Weights of a small segmentation model.
Model: 48-pixel images, encoder norm rmsnorm, encoder widths [48, 96, 192].
Training: normuon at rate 0.0055, held-out accuracy 96%.
Rows from block 7 of the decoder of a small segmentation model, named by matrix and row number. Rows with one number belong to one channel. Each number is 128 + 24 x the weight over its row's rms, rounded and kept within 0 to 255. All counts start at 0. Numbers have three digits each. After the name is the row's rms in percent of the matrix's.
After each channel's rows are labels from the 100 images, of 14976, where the channel reaches its highest value: "lies over" is the class under the peak; "responds to" is what is common among them. Only what is clearly more common there than usual is listed. The data: simulated fluorescence microscopy of cells.
# convs0: first 3x3 conv (decoder.decb.1.2.convs.0.weight, 96x96x3x3, each kernel summed), inputs 0-95
# convs1: second 3x3 conv (decoder.decb.1.2.convs.1.weight, 96x96x3x3, transposed, each kernel summed), outputs 0-95

convs0.92 090:120124128093110126118113129141116150128096116144123126144113184109126140101157115100104122220142136127147130144131137041125120135120102134079118183127163140154104118096139117119113109069128135131109140140136123119117127162116160147163126131136089115096083113114122111108117112140106122110
convs1.92 082:120112166133150136128103142143128128089164121154134116159145107155129039113128149128148112126159139139125139097117113117117121107137092149127052126114133117128148148141139124138148109138128140131128137096151076137143068121137106148113104133127124125159095123164080083141167145102162150101
lies over: nucleus
responds to: membrane rim

convs0.86 104:114109128128162128106112124152111145117128134191122110120150137135128118098141122136093140078028169119137146105175148134103111137123128113119131127069158128164123064098136135150118135158121122128130101121102146128099107111128132117119145087117093148155135103105089127119134115138111127158
convs1.86 089:128133128118114100161118128086131164148126157144150118141128154115124128119134123098153180118083134135078138127129102131094146106138131128166116146130112128128112126128148125146155111112089130181128147106155135105151144083143080108173109133139073126136194146131094093140139153190147113111
lies over: nucleus
responds to: fragmented nuclei

convs0.75 098:124142132128054161128163156117155106095104138116121149123128120143179117125103144109128176171094096136128129149128129156107204128155105075144125129128120153128128089113138106114127150144127094088131114139091131118112141146150150136089126097108145158128105067131113138146128146134137128102
convs1.75 134:193138139119106144116130087138174070131111150131140163132171093134153127122122116139151117124136160136150139133147128124137105101073163135126108111135142184126133132107130131134089143163122115124109087132119123144114135122100136095133131137097072140138130139134145137121123098057126196119
lies over: nucleus
responds to: fragmented nuclei; few cells; cells: one or two

convs0.95 104:135125112128119156180128147103120140121128128118124147116128133128253138134135074164114128060126103097089173143121182132142123141138105133119126116128123139132106096137121175149121128128091141142150112131153128128096128128097159102128105130120137107146112107143109131117141128126116128150
convs1.95 132:167140144134127099091116119120121122142105176067186137126128134124126128126126124146141145129111151166161124128128091128133141117087124147133125127161127166106136102120126146129154112114146095104120142105088105117079128147128115128123127149111068134150137109128128137232111113158142128091
lies over: cytoplasm
responds to: fragmented nuclei

convs0.10 102:134138121120115119108092141128120149096128141128098102117123094125108151090128118075142097128171124104129135128129146098137147127108141074117127090091157139139088068116153122142110128097076111125115122127127189079127129107119122129132134114127074133191090130112128124086104095128127113105
convs1.10 075:189154141122144128183128110138123155118115128150115115130150144142082139135125135116098130147166086107165129183128110094099110112157088163141090107157121128109142152113128128129104128141136132121101142156141120128135128182141149141125112128124113124128152144185133125195099099140128188107
lies over: nucleus
responds to: membrane rim

convs0.76 099:128177154114128114109132128159128092128136128154147128126141134132101063106210154118152126128132133142129121109156131134115061128120116187129128136155149104143121114097203150125128131106093104109119099125079096122134114093128125148141144100118131137143148126133116128134087100098110114139
convs1.76 107:104164120089140095150130138095081116095144124107127114132152128133149104125131134102147167117134122131080156118124064128153194123140124099133126155118103148128142141154144112128128114104121108118145191106141157130131128163127131155114117130158122137163185111116090110138141133199129098131
lies over: nucleus
responds to: few cells; cells: one or two

convs0.29 110:116142165108128102122117120152135122124147115127122129111167136119120133144111125054140102135161121114128140161144112114157147100140125136106103123136098165153137099085174132145110129140122148050148191127112091146092097164111103129107128121131140134123142109177094141122159083100155120130
convs1.29 103:128174149086103130132135095101146141138169118130125109141113123146159087091096181122148104140109202119153116159136115135121116099153114178088147141140136150093162145139141147109121132095129164160100120130143115092142101134146133136115155118173112086140133107133151144131128123078127156131
lies over: cytoplasm
responds to: long thin cells

convs0.78 096:156150123115142089128121138193131169127115106135128116154159129106124132100130145128148163115140126131128086151174125102096121106128123121123085136118139107181128085107164134128128120157133142107136174114120115114104136128128160120191055164130143105129116142126119131123148116113085106186
convs1.78 071:146128127118111121151111187128152147099117145119115161120102140134128130115117128128150128134123113115163080150125117128146141070107134113157093128125064131133124153170137080169177128114125155125086119166138132135144126087138103137128186072128128127104152128130077165103139154139128104128
lies over: nucleus
responds to: few cells; cells: one or two

convs0.43 095:133098138128137131144140106045090115169116142131138158097148128127078133128100112139117117144139138130121179132115136121113151116121152171125073133149069102150088113114112119123157128150095075119144176109187115128134128074120131128125124140147143128151113120134119150139133139155128123161
convs1.43 069:128136123141100109140106128112122138128128118128091125128124128128124128095134113128092128135126170136101097128183109131128079128156079119072125125129166144111122102018081156145128128108140117158158113128127144114125128111129098119107130094130105108099173159154097138128115154124132169122
lies over: cytoplasm
responds to: long thin cells; out of focus

convs0.44 085:134073114152128148126152112128120116154148124119132187072095119169180113160121138119134142138147176103114122094133143093065134116141135167123137104168112140148158172118139133086140137138122125152128128148134116128171138134149168128112134140133137126116094118160141137128084095096150146091
convs1.44 091:128141136164137134112147127093135127172104091122128089137146120095118124136138160136112147129162135171131149084128132118174136132132133076128093138116128135085139128114098095083127124153126125123120088134111142129102136152107092148151134136099143130128109129060116156227113118131128145132
lies over: cytoplasm; nucleus
responds to: long thin cells

convs0.19 088:143132143066095216136102165115120149108123116119129134117135131147152090120119140131165105105087117152139128086136146140084139113116111132092133110127096122139136066122128124112128097133117095136137084117123102116119122120126153128064113079140172119124141115095110128148100148121132116111
convs1.19 096:161108151150128116137116094132099090147122137139110129128117132169123129092159122157115083126097154192137087128128086123134127105111125128172101126145133161117133134082126168138053073143134093163131127122136101162112133141136124098131116122123102134135140108139151142114137112115121196118
lies over: cytoplasm
responds to: fragmented nuclei; few cells; cells: one or two

convs0.57 105:149142120131133108130102080111117095132119093118072128106123141128120128111237085162140124202112126113078137130128113128128097111105133117128118126135118119114128143119095109134123113109128107101120147141117162142131156162121164131120098117112170128096121128169128114084131155112124116128
convs1.57 102:120117144106144148112140138107107139093147101108162161128128138139148132128092162125118113121220133119129128110093128120148127114134115145120131102081113122169130079108117081138156161102133129082145186114129069123129128123137128121131118165128182120168132117111117141138112153148096129159
lies over: cytoplasm
responds to: long thin cells

convs0.61 099:112138141130149176134145121128124116120149148122127125128145159139084128168189185144128166119141129091142088124135170110109144124118145099094112112112109133116128129135175114060101116126121119124128114130103128128075130134128173134114124135122139107126048148086122128133078140144102134118
convs1.61 087:135155105124121116152147096143128118121123119119109130159181087157127111098130105135143095137069105210116137117157166135159128108141130127128096159126145114168164194156114135137117142155128132082103109099114136114161121148132121129128115148087112113165147128127118156141130116074124129120
lies over: nucleus
responds to: few cells; cells: one or two; out of focus; fragmented nuclei

convs0.81 087:081152128118187126128160121142087111099115161128133119105065128126123119132108166111128105095077143187102139116137127123151129167111083116178128128126135132101129122138168125135117128167103125132112115078084143179150145148108132113076138140141136148156126125119109130146117159124137133132
convs1.81 084:125182108126115114121158136097176148156123092131137142110156124153137099129119095098121128125128135132118125114144121135128085131129126149164105070120115107122123126128139127145062117120122114137165128139128130053115128115154135154089091128096079148141192103100133150149135118113145180124
lies over: cytoplasm
responds to: membrane rim

convs0.65 105:107128114117110151153128111156144107119127129130106116124158121142083132110169109131145158127170125154113136141128123109141143145124128171130108118055085130159119082158178145141126132091106106090127186126089118129117117169130139121087133079127121111104081108154114114150139075121126126143
convs1.65 095:102142133097154128113105123131069140115186133131145215123118116136138099125195096116139127187104131106132145113142110123150147126132128124137136134131170128087134107145108139106136176145133145125169154144126133127107103125073135139132075150105079115123121126128103135122118127136126150123
lies over: cytoplasm
responds to: long thin cells; out of focus

convs0.20 114:129118128140146128128135130114140122138113141067131158092138143128128122113127085161124138159145153132093047133156128121106150137101087135115103118127139115121128067191090094125133128086133143115130119153119123112111140148084153100129128121137140138128114116148131121145055110065124128121
convs1.20 086:159175151074077181150108111174131128111127102128106096145133130187111134125128128151091143128125104140128128131132133146121128115098128125119129128135125098144157105133093125135115133149134130134127125128122131102122050117117116086139131103128116104095076107123108128089049126091127128128
lies over: nucleus
responds to: few cells; cells: one or two; membrane rim

convs0.33 094:128128126128128126142128103152124115143137134140114181128137124165146137137106161069132177106118119128131114109178146105155072128148100046130116120142156099169120137113131166121128075102086093147114095109085135128128093116153147127141148141132105126135127103094100135147134094142122127144
convs1.33 082:095144102193128125135121153118114115127119139129109123128163145032132147153146158138093156106125171164144158107140124106139137128108118172158111158137094152157128133128117093135144188138133154131113113123125139138144117110142124166133163140132128114141133169126130103121106134169136071140
lies over: cytoplasm
responds to: membrane rim